config = dict(
    horizontal_flip=True,
    head_dim=64,
    bias='all',
    residual_init='zero_last',
    learning_rate=0.0027,
    shampoo_beta=0.99,
    one_sided=False,
)
Rows from expert 61 of block 7, named by matrix and row number. Rows with one number belong to one neuron. Each number is 128 + 32 x the weight over its row's rms, rounded and kept within 0 to 255. All counts start at 0. Numbers have three digits each. After the name is the row's rms in percent of the matrix's.
# up: expert up (model.blocks.7.mlp.up, 64x128x256), inputs 172-255
# down: expert down (model.blocks.7.mlp.down, 64x256x128, transposed), outputs 172-255
up.42 066:110140128128156094134128128083164177096128142128172150128085148149155090164095173158097116087128128128069148076074107147186128128091070170179128128156128128130110055092128172110040128070151128128166149128170143103095128101139128102075128128143128143189
up.43 126:075122169153159128149128056128137092174128123164150214128128102166128170100128161197128159094199163114082128128128072128128147091109133096175070172087133073128086107128076145178101128167128170128128146177163128100128083123094128164128113109134128130183
up.44 115:096027197128139128128122105106154106146152107128128071128083112125104128162128062157128128128131128136128140058094108146128139078128085128128167098128092079128128080150128128128128121128146078083128128112124137148128111159126130091128070128113128080186
up.45 112:159128148128156200115190105128122042196102173154102185096090102167128192110128116116128129119204138128103183128196113121145111128128144117185082177102128128128128102065097175128141128188128067128116096147138128128098156079157091156128107122163131128144
up.46 123:165128128063143128099108103109151088128135128190185092128129157128128155105091118128084113093098162176128128096128118171128128128127122128128128128080092128128146128171123164090098162128128149161128155103069163141181126118121144037104128089074128162116
up.47 075:128116138160081165152122174148141222128111128097112105101184154138115140112122140128056150096151079096128114159076097087128090188036140192108128183181150047128128064098113171094135128128128090099162194147128223156128177128128142155134128106105128102106
up.48 054:155222128128174114163128170182152134128128183055128128128103151094128128167128166192096170104113156128128158105190162171128153128188175148089128143128128128128118152085128078165128091128086166084113128092128128128182193128166099159099181128090137128109
up.49 075:128128128160128147128128127058184128108146128118153144128100121145071069128097128098116128077102128139149128159128128082128183113112057128167141120128128128110128166151178084115128148078144128153160124114103144082181185128114120128137222128164096128162
up.50 091:120144184128103128073128100091128128098141095056149158109149164162128110110093170228112128188107148128146149098128061128107095085128134142139072128108128128145073128128177128171128072100128125184153106082128096094124145099128128167128128165158119052106
up.51 121:128106136146128162128185146138080140128105128162204128128171162128140171128167168107101128076136151128090128128085106042166135128116128128128099128153156085128128162144188128161128128167128151128143128150151128177167121092128126083075128109128140156062
up.52 059:128128174128128175164148134170146093233136194195073086128146106128140085128096075155113128128080105128171080082144112128128156103088103179148128154152128157128128092128101128168097170128147149128089106098088128112049128097128105145128143128111128173128
up.53 122:128059154128128113176126170133128128196128159128172050128093128128089165148128098159107100146166145060080156128141114128129140094153123128128182128121108087128097137147151088128172156113147112175128128132118142128039082149077128128097079175128128163130
up.54 097:164153116128155100210128164138068154077157150128118138157110096110138111128165171059128171135128097100103140161107151150192103104087066128128138188083140136115112146153088123099128092087055128087101115158121128198176175114103128150143166143135083128114
up.55 068:128160102128069128181128116153160128118105106128111086166154128154187151160128128145081083153110087091108128128073158213084128128142092128144156188205128143196096170155152128128128128128176160163143072170106157110104162100178128201074148165121091094128
up.56 058:114128128144117107128128084132128164128128128061170128092089181128128090128128128161151132128171029109128128107099128128139108174143073102110152128230128164171158128128128128113165066119108128148107105113157128128155128128184101137082147128128128073110
up.57 072:128185067109172131145112180139176128128128137128097128075114128202128077128128128128128176079128147128146118150159149175090128170085103128101128191128172138160128128128128128136114046086154128053168101128128128128116179063110128199128147128101080079128
up.58 115:111176083099102128098138075112128073110157071169180176099145141181163083141163137128128202128112148124160141128096151157099108099144106128159084149169128122128151128133095154128128151114128128117063128152132060128137069097128174163099156085165147078110
up.59 077:128128128166128151027180128119114091070128128072168190128128149128128128107163180062090128101127100128164128117105128162128128128153128105149128191089110162128128137128168159128151084182078186150095128159146101104154128128159197073088144128154110099128
up.60 092:164145153137174120162104097128112141152114128128128114128128106128128128161128128095150170083071165062156105103126162099184168128116120128128128166182190128092168128138156137128158170173161128136126137106012128124167162149140182094103128144159178126128
up.61 137:135147068087135128066202128103128104128156088128255097145185128140128156069142168128077150167110128099159128166113141092081128092128128128155128128131105128128103204152085139137165169128146171161089106098142160077169094124093140109146157118128128128111
up.62 107:067152106151091107128064116128181105128102086156207166128129128128128128114079102128102103129128102062176128097154182168128128157174088033147156128120088139181149128128085092162078109075168138093090110184128128128116064128190137114176151128144128115165
up.63 088:121153092162128106092110204123185102128095075088182152128147140128128071151128111184147149074081156124182128128128191109073101128163167077117072128174166128184174132105128163156110145172128157128143064092111094124153137161138128165120198128170128093140
up.64 136:128127152095102151156128148099128128135165196140128069049128102128128100180128060191111056109164128146128162085096128113156128159128151178128185018128145189081184083184168099128128136174128128198167119128106128106093128159123120063076128128155147158142
up.65 083:146066128123128128146118140162119128172128093110097128128108128162128158128107154128118128111128090141076096161081117135162103138106092128202137189120163166128062063075128176115128100098155117109079090136183142128153163128166154197149093196193128128134
up.66 104:133120128141128144057105135128128066137083128175101128108149112097200106128084128165147051109128128128166079135117133179104074140128067128116141128120128099109146223189089089128110128148201124116097168149163117128128128238119067066128128168083142128105
up.67 053:144191112128091128076128125205128154146128183093177130062202091105171071164128178172128147176128067152082163128112128182112128151172093128128161128146138128145128068128106118055144079128128128090096128128128158141175110092188128142157191162168102128087
up.68 089:147113102176088128114117156111218108155080128070170080128062139112142126158046096149155128128076128154127106092115136128166154139137148142128064157128157128112128104140128162128166172146166128128146128087137102084162140148128097210119154150117128171108
up.69 119:128128128128184108176113128077128163176140082128177107128104155139072128128158194128105095093100089079074128102184065141134150083143090128171111107101103151148112160113137169156144175128145155165165155135081180105185128111128115128138124106074103128092
up.70 118:114119112128128128176144098128106145105175117165128092051190124101180128140128110164071153152102092202169093128075167128088159142153128128102159131154128105190181053128092098128089128168138159112057143162163117188068128105085128090128128188128161116077
up.71 089:077140163128128202086158128128142101128128148100110128157165154072128128128106128172145182183160128128078169183176057128128128128128109098128166120128108098128128064094128128095166149158128098116104181128128128097190128146170056073100128128098180148155
up.72 101:112128128123128097132169098155205087128128153175102132128147128164114133181114165095148088130161177105078128128063105163176101102127078128128105251070136130128042164151128128128135128128128128076140112128093161104163111131130202151128095128096107143128
up.73 070:115058064070128120128099140128128128128101128128109098128128150128128084173093128128128183147050128128181106219088094128070107128142103150128184172167128128082169128163128085128040128085066128099123128128128141128168153128099158128190087128151128115128
up.74 066:047188128157128183189114174123128128097120045128089128128176128128097102183071084105150128042190181168128115128159084100165181136179141163082128167128128154117150088090159105110114098096128128128128154128128117092168152128109111128136107128128128151188
up.75 066:145140128075128144187128127152128173214128159128128164158164128092157078149128091163100164128099056151128128103128088128174106148109142128082128085128142128169179128150128128149128032128142128106128133128145155140140128128128110139128068199113206171149
up.76 079:141118103147153128128128161173144128072075179160206173128080176128128062209117128105153069117068128118166141058100156113104128104128097128196150156137153109128156113067145109103167087113128087160099128128101144107089128128151166128113128076145118087095
up.77 117:128182183139134049128128128087128152101164174162151113153068138103154130095081077100153128179128100119128128128115152162150083189128127142128128153128128128128128128128096166094046107128163093105175157097117151157163128140128103108100128087128092116128
up.78 074:085189128159056166128205153140108067056174128133097177128100105128128128128110128086139148118168128128091092102166146119111179110128128128128064170128131128128146128084128162111118139185150098099098128146150086114180128076128098128128198128128106108125
up.79 108:170128111171159102128188128095128128100178085107240128128148128153156199117115128106156128163118117098138139128111148128141100128085167157089078104139167128128082155128128148102128110132153128139197068075161128128182075093148123144099128101100114128086
up.80 102:128098091100128128182226080091080160133128086128128128176128148128093128128171128153143143128118184128187083131096166060128101079128097128128128080128170128128128133104140113168160151186128153177131044128128109128118119113128128118128128101120128168128
up.81 062:128188128179128128128128128128128164056128099167128149128128088088222128176128128128157164143128103145152128099128072118171128178068161143128128128128128167115165094128128128159124128128156084092110126066095058128182170108128140109128096128198128128164
up.82 079:128128073128128179128099124175128128182128156078183103067142128180113103128128198128128077128128128159041176115142151058128092055082092080128234106128109077128067128128195128128128175096086128200098128128135147077074057079128128128128128189128143128128
up.83 123:110128171119150157128128075061128111106166128186156128104158147218128128155128128082082082128120128073163157128128173128094143160101120131167160064075210128096087159128165128128128128135064117128167149143102118152208090128128128107128151073159128151128
up.84 095:094109128128154109164128077107118150128128146169170106098101169199134122150109128128157128128109111071147151064096128110183117120091086128135128146128128078127128090168126078128128097113081128170121116128173128055128057106128099182161128141113128167155
up.85 058:128103136128128128159105128128128088128109201128154110154113120128128100170099154128128128082156115100185156081091128174128128148128110128128128223139200148128185173114128168128088092103078128089108114128137156153164195128128185145157132128172128128207
up.86 076:103116196170128168080128073075128128092143086113147209084128128128138128186115158092128090111128128141047128128168079128128042057152128079154093128128122103152128173094128087146128113104132128110069107164116128089150084108176111118203142092128112064168
up.87 111:128162128128128163052106128122141116153128128167128097128160063101167128128134109065181166128128183085128156128070145128088167106128128107128129089128128056107064128128192140159174168173128101171128128158105158177157061079134113128128076128102172161199
up.88 074:200155111128110124108118119128207093154142164095161128180128128144199128177103142173102163128128128174128147128118183155087104117128128176128160144184154128128171111158128154079128082135128128128128136128128077128171176153161161161128176128184128113081
up.89 096:128128150177203107215128137089128128128076086128128101071128128128106128128128077199182169113090128143128145145100152128132128186094128128085120097128164138100144049128128120128094099117128096091180170078154128185128113128128151128128079128108155149172
up.90 097:122149078128125128127124163128122133096119119176059128111087110101128079171128140128147031077162151128128118128164095121128081156128091115128192128060128085116147128072153086092128095088128144069063128073161128160095111157128100128128128092128166128196
up.91 153:128098128115135160080188089128148143142176139128188198099160159214141097128128165099145128158123214094135138168128121128091128184103109085142090148128115128105101144089111165116161156188094128183142128190163115103126105166155180128117182088104129114174
up.92 091:147101104166128103177114169156146128143128134128143128139049128128148128116128103128128128108139128098128162169122081128153087128134137088075128160170210095096142097128175148050128086091145105084167139094128128128164199128186128188173058144190128136098
up.93 090:155188141121108164128128146146133128157036091092105128171088086070094157167105128140170093150153160128067030128153164101128229097128096128179145179128128128107128128065128151128128178124158128083146128170156153097163153159112138128191128154159104128128
up.94 070:076128160159136128128128086128097128089128114172162106128191111112128066128128089143128168103128095105128128128128163181059128191128128128178165117128049085128128128128180163092057202109128128128128198128127153148181128172128128157181089104147106101182
up.95 081:148143128168144128216168128095154133128128081087139128151128128128182128128145147162128128128128066131128128114101083128188128094128153164103091082160128091119109159148186128151154128128175189169166103169187128076091083128203113188075128128172107162074
up.96 097:128064093128128167092128159128143128156131092184132165128174148117128114088113128128128102113128085112114152133156128141128072176128104157128159164097128128128116162123086128147160168163128148118128128201146148174085141233099058097115128109080128128128
up.97 098:114128164157146128128133161134128218091156208045150137105073143072157128099128097164180113128094150148081148168141107073209086148147175128092089133169165152114169157089136128084107102166071096078190128094036078159101149144087128138077100153128128076093
up.98 124:128055198080128128128135098087138140085175151124101145165128173157090094128128119165102104134188181128104107117107128168116109151160128128128106191128100128113182073128123128106082128152101104158140166115128113128076199105128141128125096098106113128111
up.99 119:106087222100093109165128100128083128130171115163090224128128116128167149128144128146112141161163128075128110091158117101159141128128182089156109128128150114117130096148120147173114128162174101128128088128166067128148196163123114158189068109157109128123
up.100 129:128166146167097103054128159157171082099128112128184148131170128186162128162102109099139101128136117128171104156171113041101101161128147155096094036165159155117128143128128159177152128128153112164142083084127128114134128128171128063133215111128116115128
up.101 149:116076128163128194079128128128146112210113188128177106101137128102179112162128142128128128051128124072178091097108143114190140151111100144159128128128150131049149094173177119110128157157087141187141090171128128146171128207108133108128115114085128214222
up.102 078:100128180110093128212128163128128128095132128128059103116128073128106128169081102128190162113153128204150101148067158128164204111083128148091128128145128128128183102128128084144128128076199110070128183101145128175128102128117139128079124156154203100093
up.103 083:097101117128161107128113180156191157090117148084118176186106147126128128105162128033128128104141128099090106128080097128128080167110096128151110128128150158128158128111088218166109111120082093111138165092128173189073102128143110191128153104128181128128
up.104 091:175145061112078102200161109060137137178153096154105155113142128099036171128139112087147128128128109169096094108073109148128159174075095097128070128102128107149117086108107138159128160116188164108128187140168148163151091113128095149128128052128133172128
up.105 077:140107128178125128197071159124128166062119128116110113128064128080070070128172135093197128102169175160146128090087164128107112171051137060171167052128154090062110128153222156128074112073138083113161128128196128161168108190083125149088081128142169099166
up.106 149:113175128142068189071087158128160107134128128126132153072177070125128071187128149140098126118190128159149169128111128114147097146117128143128168102145155128084209104121162110083148128176097116170079131128109077128128128195093143075073128099185156128129
up.107 064:078128128128139082151178191123159113169145162160100128128128115128128112178128128113149169084128114191145110128128157107150067102128128160083147155114105128128083128128096128128071128078103139075128128071188100201057106081149128149128118058157128143158
up.108 118:139128072125126086179128163117150095128128109154175115068128084161128131128163128128128128128080094110128113128125155157090130175061106071128108141160103128148100088128151128124189103100128203128090131099109155150070128175079128128104118117128116092090
up.109 061:128138128196154128161115128128167115128107128128128101070128107092082128113069128128105102128092128128143128128082128128128128183128152152142128128170144154128077040160154128128128128128128135162224181111158128124094073151128083164147153171197105152045
up.110 089:157128062119128128136153128188128179160172158075158128111128128128111204156146197102206128128083128134136128182128136082111128098128110152118128097128122128128159128096099114128195128163121128118087099128077089128105061128078106115105154128113102106128
up.111 122:158117055137090139154093187149096089128089077128222147165128114110134161156155167095117101040109128128128109094128187088128138142092113128149110141159128128128128120166149143154183167155116198150128085111107128128167137138128158101099128130091150165128
up.112 164:183128083128098094176074086141111128091077116177093128113052177120128097108178090101147092164128082128133153102136128128175085128111099108150157053152128134121128152175128128077128131103132088114128078128142162154137121186112128155128074131116169128115
up.113 100:094104103128128180089181128105128139075160090128172128128162093098128117147070160164209128113120108207159075164020156128128143128090149128128159128128143086079143057098117118100054179128124141143103191113157105128175128150128092116128112145128128149128
up.114 087:128128128147113128100158128110177172153128069071175165128151140144051128128147163131119128128176183163085165128128106113128077103107068147128175058110186222128102128174162169129135150128128128144204097128143172128128095057128106164128128158128145187128
up.115 117:128163128128128147109153128128115101128180123128183198067148068128163175158170131128137128128128128128070128128179128085072144058116127152128085141109039137183143106102076128120177128162128109128043128110128104086146162090160128128156198114047095128128
up.116 100:093095131081196146173106133128103128128128128077204054121128163205094193115104155128128157101128168099055133079131106128128128086152125159160101191164128080128115089110179136128168144128156128114168128128092160188072071109128128144105087170128170163143
up.117 084:110137082200134144085083144137089060154078070129107139128171128113128128158159128128128097104095137056139075128160153128108152168128081128092128128097109173108109181096110128149128140116128075086189128128128128128128173110120106128128171067128106088141
up.118 109:175128129154128110137162102104115128128110148163201084203059138174128184110149099113146164128161128101073159093128130091182177128128128064137064101128129052168110128124162128159185104148154128128124128141096177096109128080128128114128092124088128128144
down.42 076:074128106152103096116128079082171097128145128092128164128126106136097112172141113142107173159099156145140133128159128108208128147208160128128150159175137110128150113128206105142114128210159153128155120090120162128051172142051082128149119109115150198132
down.43 123:095096155055081143177128166234140124128128105128128111111128182128144226103140042100108103128128146141092169074128091094082110092149128076151150128149144148128146106054108155061118161128071162128156126141124121128116128128164153076128167128099128074128
down.44 134:128128138119128128104080128069127167079084124128182136104085128129179128168128129147083141114059128117182112111128128128044104128128128088140169128128128097107168160136166159181079128150128128146110128077173128131162198173128128172131157133128188071157
down.45 120:128136128128095157079128143128178128154146138188145081172160176162114128106128124106103167128128163128128175119128080095088076128128197111142128191109074150160162104151145128184128128128088128128081128163165089128131128115128128128182172155191128081148
down.46 127:176128128174105128104095128144128121101128083147154087106082075095128135132108138106139088167039178171166164128111079098082128128077128142128128084128128102128213071091128132169087096102114169128133128078128228172128122128134125128100174128128128092128
down.47 083:128154128100128174192128151143153128181113163113186168060111169164116096110096101147109151147137099169118119099128113128103093172160063114143153101187128066120088097094144128148145150079091098093128108104138063113128114128153095128148172149152147156128
down.48 056:162128156093128088109099146128090092063128110169167119128128128180104128155128128124128210143095128128117063101128160100128128128149173072098128128174128128178128128128128111156109128116174094188128128128128073099128128061140156177162091128172159150101
down.49 083:169138128143141116148128116102128088128082096160186128147140097128176177143157170088128128164101128128128153106092093079101128155128116128206171152160165128166165140086128184128067181144093164181128134170123159092118140128142095128128128194157128098113
down.50 089:128076128101128102154047100128228181189062185045128128076174185092128133128162113080173112077128117089128105108104128128156128128171117102092111128128160128070121190171128128160201157140095128053128128086078128077128128128113146105128128121083044156173
down.51 122:128114073128138128128161128128128151128128128098143128142111117161197142128073113112152112128155179128128128111147159149175128128149128128141048128089128072103122121128172084107058128178178128149138128186181153058166189128126132108165128092097128128233
down.52 060:128180079159063221131187128128156101172186128128146156142068128210128128128128128157085128128073076128098070128128123109149128105128134165165050128094155128148133176064079128128143128153077128128106128128080108128100084110128133128128098179062182128128
down.53 121:024170099128185111148156095060128181161213124139088146131089104128075092147115128128096092152174080128184097062106165128174156128119098089076166128128173078122128101090164044128128128105165128159139115151113145065172158128189155128172120128128143161160
down.54 093:124151111103128141128133128128140096128128082093128145128128201173058083156071108128110219087128082151105083128169128099113106163177054128128170121149102063162063122143149104112128160114138071065128125086128128128111172128114100177102128128099153145128
down.55 070:080128128094128113154054146117128078114138192172182154074143149128104092128151084128105079115128131165112150128090124087090073143128109173062163111170075128201169103128128155128128121080084128128128143113083073155065145141167143099083106128128178128128
down.56 058:082164136102096162135153128170150092151128170156142128051157146134128074128119194169085128076128165128154075120113087116143113089150128148128128128182118128128128128110147145115128164128144143080128128095128077102128128150128128100141057115128128128091
down.57 071:137083128111115128152128183168146166128108183128154147088128109128140121062128128136128137128141136171134098128184146128082128155128109109175163128086128128128128069165105107161160097049128106061115153157176104128109160136128128147128210128119128128091
down.58 115:134069160128128128166128100128154149168126175130128128128120114029111154134128155109128109128089117154116178118128128114128144138108145102118139128099128122041157192094128128128171189150104181108160128055128169128128165142076089146081128130075129128069
down.59 087:128088114156162155113080128128073102128128136096109072145086100097192161112128113081172140128090129232128135123191128107158157128156091143136105128116163106109128128106179147172156150158160171162128105058128180104125190128128106128095143168104121128065
down.60 084:111128180115087108128200118160114128156128204083144097128128157213089128084128128084128158147152094046100130128103070128167128078104159075151128145128128093093142159159128119128106128128110203195128183142155128087134094164088077156128155109141147149128
down.61 128:128187122128128140150109128118126082128128128128132149104128128165162109170100102148139091146128128128119108098145077058128185128136162099128128036118204128052110128067157127128095113128140193128128028099128170100128141163128128128176128128097145164144
down.62 088:100201145141091128147128128148128174065128106128128180128072161108157070099101128147113128110128128065164191128073100128128089145141139111128156091128128217128128170145149128111128089128128128162162112118152126128128166173128103138128101079122128128128
down.63 104:231063128138149101157143121128096128128148128113179111123155122150069145150128105128071195154094179130120193128128109084160113150091157163097170128161103176128164060128081158102051122094128115191128082128144128206112110128096166128128097128171147164128
down.64 150:128128070155155161053111123087128140128140145163128088107113142128133127145128128128152128118128128168128070135153128189102128128088128175128143146102128104124117128150128074185128102107180100093051131103146132059128124081104120113168128116128128082128
down.65 070:138133128128089085173138128128128161128110091097128128163104128069128142147128128183128182160128097062103128146080161112128203093174082134148108222184128128128161108128128099168128183083128149072086128105128133022142100068128128128128128199128148171122
down.66 109:124128160189128086125144116105109174085128178158128128128130058171146078128162128183097135140078157073128140116100137172099154111081128128156125032128114128081221128128137147128063145174128128159128128128128128170165128105128170128070128128128128111128
down.67 053:154128122090128128158101128128098089151179074157128094128128157139094188109149105195098155128177109140071157154128128128101114128128157102099168128139077168134076140128112153128128128128083146102087162150165058128128128100055111128106128118128182139128
down.68 087:154113092128165154128149141128138142112128128087136128128160100128161063068163066130134165128155108117146128101128128143154128113053179104128060128148183107104128189115102163062128113128113155156148094110139111160077090178173128102092161145086206165128
down.69 104:173087128091188166128133128178145128128196128090142128099128119210141170071128161036145065151116211062154139172128104099158146128099106097144128185128107128128138054107143128176106128135128137106144128176128163099128076140152128115125128100128064136128
down.70 107:128109122128109128192128119181153174168075139055177171071078174066074090128100128128143049093145106141149128117077160053128180186153085087108096128128143128106120135128066128086159128145128161107128128155145104145107092228084128128128134123102128100165
down.71 109:128179100156055162128152137169128108128154128160167128163186077193128163128113179099126128128165128089163059128100087128108184068172140135158073156134155164141126151096166128128128138128068128085056058157128117157151128162085166111178128155102128109128
down.72 106:105162126105091128128108128163128128065179192128157181187128128080096153128085116154124145095128115119078164159128129079153092128128150113128199156084080128128156075128128107078157128143093132128161081128128156128128143135153159147128128124201219128082
down.73 093:128128128176096128128128081128076175107128128108217177152116154128085137160155085079089148107128166095096128172128128076128128116168128107128128128180150160128104128035128150190068113134128160111128144109168111084128140067114039107205074066182093088205
down.74 062:112128128153128159094128149104108128094128123079128150128128180160087141155182076184119164128167128075128103128114187128191128091151164128108128055196128149111128128217128093128148074159128128101068128119128128105077144175128092080128128128161102059202
down.75 070:148178120068100095102128170080128105128153091128109095162128192160097128101128128050128120128143181143128065065139122086128163148156103140162180172147123116086111120083104108101091176161128128157128089128128173108194094150161119090128104108135128138128
down.76 065:095128086161099077143128113105128101113088172159128128133128064139128128058128112084128128128174128128095128171128128104152128128153128048128152188157121206153155105128144110185190128128173151095128171145128140161128128145128162128156151100140190107128
down.77 118:125157162183161077119187135069174128133065127188152085111128087134151114097141130155034149165106135119128128123117088186142113133108142128108167128157108079166120110128086087128128146094066094177092111128128128208157128126130128100108128128171157108104
down.78 084:194049197128128156085141153128154061115200128128106128112094148209109173172128126128128205128128173097165106108179128167163107120128128128103121209128165093128067128135094157186128128154128092135059158099128101094128128051128091088186128126128128068169
down.79 111:161152169123121219081105216128163102119102090160127151190141202128128128164128100154200203107150128164169128128128138081128146105187192096128128096104168152128150100106153128110110083182123141094104071128138074160193146085155099136188158128104128140120
down.80 096:146128108096095120128103128150128176128105110128144143128128128113128128128138137128218128112128128161100128156158073088072128150112128113137110079128109192061128085161128128107107067138128128128149135128128128128172167128189146199196138110128128097151
down.81 072:163128087128156128107128093120128150168158151069160072128083128128128110115128088092128186140128081084168189128166147166179128128093154128128027154063128128128128144187155159128128155128128128159128128111150158104128142092128168128128182128141180133160
down.82 082:128128128165128128128128148083207193169099128161087148166128128128117110128128105167164128081128128128097128088128183176156128141191137128065177164123104145071175118102128098128125128101203145110141128128166128057103145088128213209167128114084128098144
down.83 129:074128128196156138142110122163138098127085092109128140196108144101095146128128128145128162111128148157174113128143128111128115103177176153089128128181105128143093104128128184148128128158132113128092082059166128104155180068188119128140079139154153128078
down.84 088:056128110172064128173171112085156166128137146128096128133151128128128110110058094175128112128165102112114135128067157128197153128128130110122244128154153165128106185079147055057176156128099099149100128128128166057128068128108128151161101084100128128158
down.85 063:128128143128128080092128099098108103165128116168128128175106096128098128099174147128128140171163112110157144166150163073087054133128116116106158128128098128128116054168128091145128145085180163141128169152128066128157161128099212168089104160113173163099
down.86 087:128142110071128217128230128100167185128128128114143128062207111206128182101158128166149073128214187128087106101099148180128021128146128090105149184084168156128085128079168146119143149154157128146094128128128119128081148111128128128128128107128099128196
down.87 100:196192128128164128128189128117197110128156102136067128112137172160076134165129109128128077128128080151128106128108076154153135102146112115086172128180108128150128128144128132112095128140128128117134057128128126071209099135092128128176182128128128171129
down.88 068:143128082117138175128115143198128209163128176076152128101128164128189111104187109128174162118090113184159128085100128101087144169128128128091166105127128116084154087128128096146128109056137173114128128128153128149111111167147121163128177110140138178094
down.89 089:159143173057164135139151094106128183153068128092084128103177149149076128099184180178098076074086091128074170133172128128169150090160168161095128106111123156091116190128172155075128153138117147160128128128111128128128128077114128170128164128145145146154
down.90 091:128181128176128128113138128128146154128159107128145137150148068070073052152075150134120151066167128116128099153128128102139137166151066156103144207078089091128128150184128128119128164226128128128096128158156093167093107128080114128180068078150162128169
down.91 147:128160104132166189143152128128114128101110082113129128161154095152128128128107176112136128158128171143165165128128128107090160089184224090128080104180105174128128061135180192128078128118152095177081128128128161151128121075142163128128128164137088096128
down.92 085:128128175114128146176149156128168137128100185157128138063128216099101103128100128128128146075089094179128128115128109155084050199151093152128169118161084146128128168116082128128112105107128091082144167110187075128144128128165176128128170128128170128088
down.93 085:132179128128141098128128181201131128177128089118128128128143128092097128160128050103143128090099070128068186133128066159143128128114148143147210192078099154128128109128118128153128128107096183110150128104205085148133096169122128128128155128128153170104
down.94 064:098128209146128140101128092128105100104080097172179128128096128059098128158128102162094128141128095149099128128185170065094175128128128154098161128142181128089128100149159128070183096097128128128128097070128128128187168156128128128079105142154121128064
down.95 078:128164169086128079153083165089206128073095089128161128128143143093017166101128128128128128128128067126121088128115128128175098136115075128128153145097072071167128091128117128090121162156121128108163164128097112128128135128203156194118096144161128152115
down.96 094:149109071128165132128156109173061128128114169128106099128128091128158149057120126154093081128111164099128128073158179128128198128128125166152085087128128111111107042128147128128068169148168143164128105153086151108136128128160117128105150139128128151081
down.97 097:082084165088084132179128089128090182157142128128107178088128156164158113128155177128081128128154128081071157101142128141219128094077128128148087097061147157065128128128156181105175156155128141128100100100128138166128139096128128128214150128119099128136
down.98 118:096072204126168128147128128213143128128032159147150089109087150083122154103138071106164128128128128166186128090128133105112128105179110128093105112159128053128128179128178151104144167128153198128128113053084155196095128176162111080145098091104128114128
down.99 108:176128164128119182147144144128128122190123081152128114153128217154068162084172093091177202107150175116091157101128158107169118070098185084128064154146078118120128132154086132086174166182167177128081134143158094128107110128128146128128178162128128037128
down.100 142:152128128188128170092164166111141128154110168140142107128126117108128105086168094128097128151089196104155128128113106131118105128157168128108128122128137157101157093099107150179102082128128117166153096078138149120180173128098180173128128217148153128128
down.101 147:054128128160128128109137121128051128054176072167128128177068108216136113128096094163128128206161139128147107055128128137171157124080176138108128059074151140128107090128176134150094134139128121184111128112100132094168108128128111128128099109128169128147
down.102 068:086106105109075192083163118115169107180093128201194128134084166082128128128079171088128066155128128075128128173107158117061125128178165128128082128049172092128098128128128128118128128128181128116080142128128128128154168148090025128135152120075128128143
down.103 095:081098165166128165114158078128120159128109184235128128164128104091128176122145128128128128085111180152094166128155128101140128103128181145107127111128098135145121154171151088167128139150134156128102088051118184239128118128083128117134128070121117092154
down.104 095:114171167148128134194092139147163183104099092128128128164095128105102076125101085107174128073181098161137199184118082128085128128178064100171159090186112078211122160118128107070165128162152117157128128216074171139139110153195076088128109128144127155164
down.105 074:097194128086175128086159142128175149128148050098125109150128128128171128128159189140121128137078087077082197128128190100128095079128069075128104128080128128154173089128112185096093150197128150055128077157150190067128145128128195128106128128128161128114
down.106 138:110128085191188179073114120091076141158159128128149105128128114128074064118109091128128128138177128102128097112136155136128188110128174152140083128128136128118128128158140128146095128128114123128128158128150128098064128128103046094151098049128149128173
down.107 069:096163103128125128107114128060128161128128113170128128150172054094058093128078157091073163167140150146090128184066172078128137185150128128150178143138089128128128032128118112152084128143128098132115128128158128128136128130142170138128118123246146185128
down.108 117:072105135128090128128136128076128182114107128107128188167162128103091049106067111130130102128110128152128151128128190058147128128192077079137153128114128059128097151131099128097123172103151128128164140128146128128078103171116051185128153110154148158128
down.109 059:159152078170172165141151128109153120070128166128106128088162143128049145128128099128128175184143128179079106113091113180085103182128128167128163128169118128128128159128077114138109108128152195142101151180147114128128175097163184128128165168113128128090
down.110 096:128132128078101141111147128128105128188128213140185128128154149151057135183128077174161128183128128100038171107119128129134121128146121106154086109159090128097167128162128128128139128102181173211128130180049189128128128114096205155185060105179160106154
down.111 125:128128162147146180086193128101128128094128128128142137128128140150077090070121151128128128128128128128141154160128128128157099097104143162097146148079210128110163058066106146084073146191119139187143141099158128150163092085041128161173138065171148119128
down.112 137:072188149147128189128178112105130163174084162105128155128174111108128070093144128154126128081144141128086181153141129128128128095128095156145085128091175148128128171162168135130128128128056114093147166174149128130117128128060128101135128070119149128128
down.113 082:128128141141128128151169179161115128174123085144128112128128128109080056148128105141128096141199113150127091172128128091058175114167128083102171103128069073136128128053128128128128092137155128128134182195128128102161109139139160128161128128128116146113
down.114 093:123238128128128115090153130194180158128155128128128113128145128128128195157128128056190092100110114127143090128128148128183128128128093180096164147136128128128157142128161093128093146095191128077182083170105165093128128106128177124135095128052138175152
down.115 123:175090119128088151128160160115123090094128110089128137128128122147070128153153109096096103166128154111225100128128128131123102076234167110111037128173199161128110072176107152128128097139128174161101101128128102154128128106128128108156128128086033070176
down.116 091:128128078167118143156103128091153128128128128128132128128106179128076085108098110126150128128153128129201128145070128170182151119065110058114094192134157077181119106128084128101181128128149128162071165128128128074176148172199128128157107090148178110154
down.117 079:079128162128128104220171186183128156128155128128133128139128140223128195128185090128128190105091128095138086172150128128189128072146128163145151082078128134173128115218150149103206103105149097119097122153160046141128148163128103128096098172159153153149
down.118 108:128183153104087168128143162184128128096128070128182128079128128077128187140170095128128128128104076199128128108145101128131128128116109102128156194070096068151168162102096121084128167128110142128128128128128128134128128128128164128151128179128182108188